Weights of a small spectrogram diffusion model.
Model: 11.5M parameters, norm layernorm, activation gelu, patch size [16, 8], layers 6.
Training: soap at rate 0.0022, 11800 steps, batches of 128.
Data: trained on tunes sung on syllables by a formant synthesiser, 39062 training examples, 38.7 epochs.
Rows from block 2 of a small spectrogram diffusion model, named by matrix and row number. Rows with one number belong to one neuron. Each number is 500 + 40 x the weight over its row's rms, rounded and kept within 0 to 999. All counts start at 0. Numbers have three digits each. After the name is the row's rms in percent of the matrix's.
After each neuron's rows are labels from the 100 clips, of 14976 (inputs lightly noised), where the neuron reaches its highest value: "strongest on" is what is common among them; "lies over" is the class under the peak. Only what is clearly more common there than usual is listed. The data: tunes sung on syllables by a formant synthesiser. In brackets: how many of the 100, against the usual share in percent.
# fc1: MLP up (model.blocks.2.mlp.fc1.weight, 1536x384), inputs 96-191
# fc2: MLP down (model.blocks.2.mlp.fc2.weight, 384x1536, transposed), outputs 96-191

fc1.486 159:508507518567532485536504526425542538460466476446534459493479546522448474482454522514521490543462543560483467498521524477476531537535517507540460435427490479525474471544515426509524499526494552573516547461536485475441557434443493423486492441444491499510421533527461515479539461441530524461
fc2.486 205:513444442476434533553547547483443470468513541533507494499460472384459505440543470554519514485516542559457491512529459551612524501476529539448441518504555507499467493546504483576443512513567582486475502505453455486464550597466547476479532488494503489506440470493515466578465517480534483515
strongest on: vowel: /u/ (100 vs 16.4); deep voice (57 vs 25)
lies over: /u/ (100 vs 13.5)

fc1.383 103:527508554550478500469560514500488437458524527481550466570542451565520558536469473473495546441486523435454492464475522472497520455515575500588424537478513503457467579451483427535494451550527524523479539486593526516497521517519488496533498512516480521452516513511525525494498550497517454476
fc2.383 104:451530446522504453480478503505510516521541529505546454462443551538578511444557491524542519486563527502486515543468462526521561582469592554543531453455564479527472462496455593461484450501539521499468504477482483524430522460488507504493419498498435485513467392473580593499514518500467479497
strongest on: vowel: /u/ (45 vs 16.4); rumble (39 vs 7.4); pink noise (38 vs 7.7); consonant: /t/ (30 vs 12.7)
lies over: silence (39 vs 8.6); /t/ (25 vs 2.6)

fc1.431 106:501524478561520548498516498451549464491469456506528457448511445540474551500513480509474396487517517515527424500514511435419600510459550524573436466474450494516513476470509576561466484513493536482536403502550467518449448527498446556525539419443540468392466507450510486443520515471525494512
fc2.431 102:525404498471515460541503502537417457586597527451447575497456540420532466421479467512546569414474476476465597496463509546557444489479463475514485508441503547435466469487442516486501479516496474557502554580509519486501517497529449433477488517491532515469527521424537549497483481524536587468
strongest on: vowel: /u/ (45 vs 16.4)
lies over: silence (61 vs 8.6)

fc1.471 086:504536554486494524462523502502449483491529497481506505597487520520512527449455485564523510484535487566528456504463431427471480432444472481492581471515375560465528550529450476596441468480493550483572480520511559480506576523572475536473494409532536539448535520534530581451554447485588499489
fc2.471 081:467471519481517494465485474449541494502485518530460548476471476508440500568450484468517588475554583568464453450560594451500496530497472489535505463522475436480446561439494512515462478522428471428482488516527507551443507422463508543486425489533547438536431516346496559476501479494456514578
strongest on: consonant: /l/ (35 vs 12.5)
lies over: silence (31 vs 8.6)

fc1.178 100:598571484505511552498529571579488452494501416471524467564527467513427539485524554494511472435445543529470570487510495551515507477444499520496520529427429475472518503465540467532473490466518539537489527493473433510432550518418513431498499497472551487488551506424529533489490553537483550494
fc2.178 095:505427545435533501445414470498496456546569563542462469485493538544594456493464535615483480499538493436507458519515488401497486489510486435471531507520540505492470479497458453484485509541457481517486441552461562519551471504542510549434549465499488490566429518496493511462480456513516464531
strongest on: consonant: /l/ (44 vs 12.5); vowel: /i/ (36 vs 16.7)
lies over: /l/ (29 vs 1.2)

fc1.582 116:482479576458510535518508427498547487515512447521528515511470491512516525493387487439484494507438472501509505524497399478512568499512477522486525410497574473510434483574485494537497469544485529499510503569494468442529543511492532489472537489491459529526535509489509578547478477592500526513
fc2.582 116:498489489472480496561509481500479466455495517483518499473478581525540504480517476526497542460495446560444448518531491536509461587487511579490467465476494515488604575504530488526539543549571447472518505537476531532540440525525477557529499526619538506486536548435472469454489590458485439539
strongest on: the note G (82 vs 28.2); child-like voice (50 vs 24.8); first note: G (46 vs 8.3); vowel: /æ/ (41 vs 16.4)
lies over: /æ/ (41 vs 13.5)

fc1.39 095:537484481528506522480448464487445490488525491482495468501537480491485512503521445537484481553465408520528457565446471475438446527457483442469531499511551511527490521501469421473470510501460451423496460526455568475496445488471499477501563477454463529535468501517450491511459584458588445504
fc2.39 104:559483422520516551447428451481573509481541532490503432440532468472520538524529546529502476507517461556445453559467544419516503521497528554484474501500478537463397486431476428520416483549450482476517510472496580485476483484508473495514475462538529493526500526495439564532538518423475511466
strongest on: consonant: /t/ (87 vs 12.7)
lies over: /t/ (87 vs 2.6)

fc1.513 088:543556483527461464528531431519410472528512465419499457459548505443436431523411490540580577562495504530524518505398487491479455504472496472457498474520514502453569453515443471523547483537483519490502501529427430517467576508441493468497483536534561519476413496443444501525477580423512457572
fc2.513 078:540533539508562496515465559530504503517532538541603477526472490574487579515556521494418487392486478422489498457534529493455528558429479511504477633492541492509470555521505493436499527519508452472488438474536487487556458517530516502527445422492495497572509488503502478524536464577545590437
strongest on: deep voice (56 vs 25); consonant: /n/ (33 vs 12.4)
lies over: silence (68 vs 8.6)

fc1.625 096:470515473516499427533459453433494511526431481536509503455493534491485469545509500483497505457567493479537458461518489516481493583532561582443557454568507508401474536472527434492433483470550516495495535491543486462505531496527524511537434515421505540526492495503516576465420406475516489513
fc2.625 099:537465547473427509440540561522481443415438513463508529513501485479531581453524567496476505527442472503476498497533522426498494463494496514499466512496571509574499522508499511499541553520472565561470517501457486483445498540487470489496534495589429536485480503508444489497563527474489479470
strongest on: vowel: /u/ (47 vs 16.4); vowel: /o/ (41 vs 17.1); consonant: /t/ (33 vs 12.7)
lies over: /u/ (32 vs 13.5); /t/ (29 vs 2.6)

fc1.485 086:531437465503534476557471495533528504526589452495484523536479577477567445526463534432535558457528487488517437580474539501458444496499500518459542494465532492585509515522469520456472451459529528502452477526507568515508508419436489604437512505605460504417553487523545469478497555464539456498
fc2.485 080:567488533535414490555543462506527481522527537526496513495444528500538571442520495493552441499437473577393427540440507535478505445524558496548496470433553453517545550560528496527590487425523476486477544531486544460446510558567529444548547481480482484452497536482516520513532465413512484463
strongest on: child-like voice (56 vs 24.8); vowel: /i/ (54 vs 16.7); consonant: /ʃ/ (37 vs 12.4)
lies over: /i/ (46 vs 13.7)

fc1.623 102:561531414394453468554529548584495518496427507524457495567454545532449527466578502505483528518494491517477434534475428490546499518514546489556491440618476524511463517497442604460433487394516511578414520532580558533497494517427523480469489498474456515507476448502424449545526447480523423500
fc2.623 103:495512510502532477487496527490488435458467501499478458453520436609473482565529523573520477553466526544519564515484542487530512509577497521479467498509556523486513456523507470555509608566511442508515503515547512484501495506479510401490401506496506434548434554518483502533466524518498485514
strongest on: the note G (64 vs 28.2); first note: G (38 vs 8.3); vowel: /i/ (37 vs 16.7)
lies over: /i/ (36 vs 13.7)

fc1.108 092:476494527574524491565517445396530523478459596518532419511456487468462483585422428487525442449458486538525424516569517472479485529579493571575529482489513552491524559557464550516499512460518494485448489474504491528543469552471433530546489568498508547513531486443502478539445508595464510543
fc2.108 087:490558526524529477566417464516563519479532545491471516515516472463531478472515533462483529521416563513422475538414550568514541492481479506470464518571502501442494478493580520440459495543457543556526573493500538448566548483492541501510493456521507520476503536481496484497571557472568564466
strongest on: vowel: /u/ (43 vs 16.4); consonant: /t/ (37 vs 12.7)
lies over: silence (33 vs 8.6); /u/ (32 vs 13.5)

fc1.368 145:506460410540505475445504521450579460509549508437528455578547576544528434478486535540506519401414510443455480463536515493467567489475542499528408464436414431484482498537555456581488526539507515519436527534582505462501530456499453455476511527570467448505476502531543485547443522476504519529
fc2.368 165:496479499456484581514503524501488438461477501556522480511513442515464485468489500532472505487455529502447546570551440495517549508474547505523432596561549502504472483518547400623462478495546590523482542443485543477528492598483459522486535515508466500499492448466490483587494568478522474560
strongest on: vowel: /u/ (100 vs 16.4); child-like voice (80 vs 24.8)
lies over: /u/ (99 vs 13.5)

fc1.473 106:507508546470485522485472475479492461521474452464473472508481475456528534505558456633496515508489472503525489556485502513544472478445509498488399377503507439489494441515472518483524551535503492546436405493501504448511498514411495523521461592533494524447491555545498490511463467523522411464
fc2.473 105:465488466454526442527544497513473461491446454523468499485529574508544540542500533459489467506491567467554486461483459529436449503531495456506446590465535537492520469513485506525461427537479511481517499516462504485484493500568532468541471474461464518561490471550516501524513554510458497550
strongest on: the note G (64 vs 28.2); child-like voice (50 vs 24.8); first note: G (43 vs 8.3); vowel: /æ/ (36 vs 16.4)
lies over: /æ/ (35 vs 13.5)

fc1.488 096:501609446546470474581536544557495464491508483516408467489490394441497553472414481458524436513516554473512490480545476461559503484461471406459580491468431481472466543416491501550508536491458511361509495552536543462532503514502558501514438489422456440467487555489472488591548488497594501515
fc2.488 091:512431522471539534454513394492495549511470514460627477488576534521524412543575504527484546490443447532454517558491464517496473472577501544486513523534599529546512458521499517443525477481570522613472485423407479518490515434467462553466559472552521605512499458516465524416488541525374440513
strongest on: child-like voice (63 vs 24.8)
lies over: /æ/ (33 vs 13.5)

fc1.47 125:499516524526463531489519434480539514539460478569464558509466434501476509509476443521512495494427509498447530455513515538502499515412462592488550511545506463508494491528453493508509431532476569514455492477513526435534484518432441538521508428562519484486486501517471528443535496489523531531
fc2.47 151:479524405480445442483509504541520514542522473464485557494526545479463417455484464464531512556501466539494497435493454543499483521476528506530549516527537412477545454508479572478480472560453463540596470463449446534461519482513474507463472490498437457508550601485515448515467583485502494482
strongest on: the note G (97 vs 28.2); child-like voice (58 vs 24.8); first note: G (52 vs 8.3)
lies over: /ɑ/ (31 vs 13.5)

fc1.733 099:398474433505505393469485507517536492433466498512540526546527508522386454544522528473524524516505511442556527423475553535515461468514513531488542538541482492483488444436511444547468474525450542465501514500471459498502506552469508441440513492510466605552582566489463484525466414489438494513
fc2.733 100:469504523487453447452453496485541471518513512471529557531444507540508534464554463484499526514533505463583550433548456492436456475459548466482472548494515512477462514498467564539529437507460514550501484515549491472543430426466538477505531452528471595562523498405512506447536504485485536542
strongest on: child-like voice (70 vs 24.8); consonant: /ʃ/ (50 vs 12.4); vowel: /i/ (42 vs 16.7)
lies over: silence (25 vs 8.6)

fc1.536 123:492578510542481509561499446442452567452510492470528499583456512517456481561489404493477453455539453509502496457529591514463457513478431517509496529471510496472378518505479499481395549545542520523479385531497454496432502523477432490522439533507462545428527499447516545571485547443513500524
fc2.536 111:497481420531497457523534516517475466492472544537524498479466556519451548573598464428541546453526474477544510540507484433500501535479521478474489527440499483467471543521516502498447471476447506510563379453495489475479476522419461467546414521517534512501434510488457491500505527442483464510
strongest on: consonant: /t/ (44 vs 12.7); consonant: /d/ (38 vs 12.2)
lies over: /t/ (44 vs 2.6)

fc1.721 092:388481476549535503529433579539526483517496508522460491484556465577509484507530480512512548528540516556515565475532519588515565536473509544439506547493523498474464510563495546518487492553458501606450573500537463463481531528430492511488479460508502483539586479410536549518529524541496480403
fc2.721 086:509506523512503479506498519506475500455500452542528533485436527488486489547484438536448516515518474483540474546528398420471447458525476462598466382581510527532505490517540472470450453502531460470552440508480512511543487493487537505501517492494560492426511574534482465494527455453533503511
strongest on: consonant: /t/ (48 vs 12.7)
lies over: /t/ (40 vs 2.6)

fc1.181 086:480488485561537575519505492503550525456541503443543563544501477541530417487517425515529543532503525474509449547497544528521510498443562514465439414462507569512492522455518444496504476579525521453449484530622452510459571508460517489481472556457510504543475494497489548557492451465580522495
fc2.181 073:526456507495517473490522482456506514574555516463504513600459444535577570490528497544462628468449507516445483484493492450528521509549489546482548482542459462512490507541557469510558495498496415508523511510594498460514476487517581421539588486490545521542508547472490495473531406458443450556
strongest on: child-like voice (51 vs 24.8); thin (high-pass) (33 vs 12.1)
lies over: silence (65 vs 8.6)

fc1.618 089:497470451425473456521437524480473591472537449546502530498508473515561505495570468548488524453552554500572508489528495474450512482412528468537440506367478467494508516503515546483492548486525493540501487504492444357469497478579522475462453466573524510570494448478519522555531467567487469456
fc2.618 089:542481548525544500475521535529431502473473509482512440485541540474467514526451492519509511546501491437462477512551478537503456471494523443456546478579512453512514438538507456481467481454515488473540502454522555572539579477461483545433484540499522456522463601498512549480499502437521492499
strongest on: child-like voice (61 vs 24.8); vowel: /u/ (45 vs 16.4)
lies over: /u/ (44 vs 13.5)

fc1.123 101:508527501520521507527483428470476499502440468401427479525524483502519441472442489516573519431516472565523530462541559461437460424457429493504485453586537539517463508515442518474548521588482569508511532497471536537517558483515497535502460502492451492514498450560494472498539536497528540478
fc2.123 088:401510492568442508477406517488475539459632541545494582484468527521482517541507490440444507594440493491501494516493556494516531548484547526483579486472467447473512538527532456420491563501428463473481467540421498458546433487559534499490489451450541508484498519517494571513373441494504516525
strongest on: vowel: /u/ (74 vs 16.4); child-like voice (68 vs 24.8)
lies over: /u/ (72 vs 13.5)

fc1.89 103:406479501483588511535521556475482488457447548532492525464505515532498490515551553479469497574465491485437489475496522491557565487459468537471554476513530496490499487498538466464523460450507509471505482492491463510561483524512494523535462462468500483423493480551445511516512422496554481456
fc2.89 092:480495481513520524514440487531472538511528505556545509491507465471448502443437463553524498486459492412531453486498443520464535469522453416537518562595500481492540489510545499643525439572504463511573450525497493540504510481521446565483514555502548493476512536508475515479471492556520522508
strongest on: consonant: /t/ (58 vs 12.7); vowel: /e/ (45 vs 16.9)
lies over: /t/ (57 vs 2.6)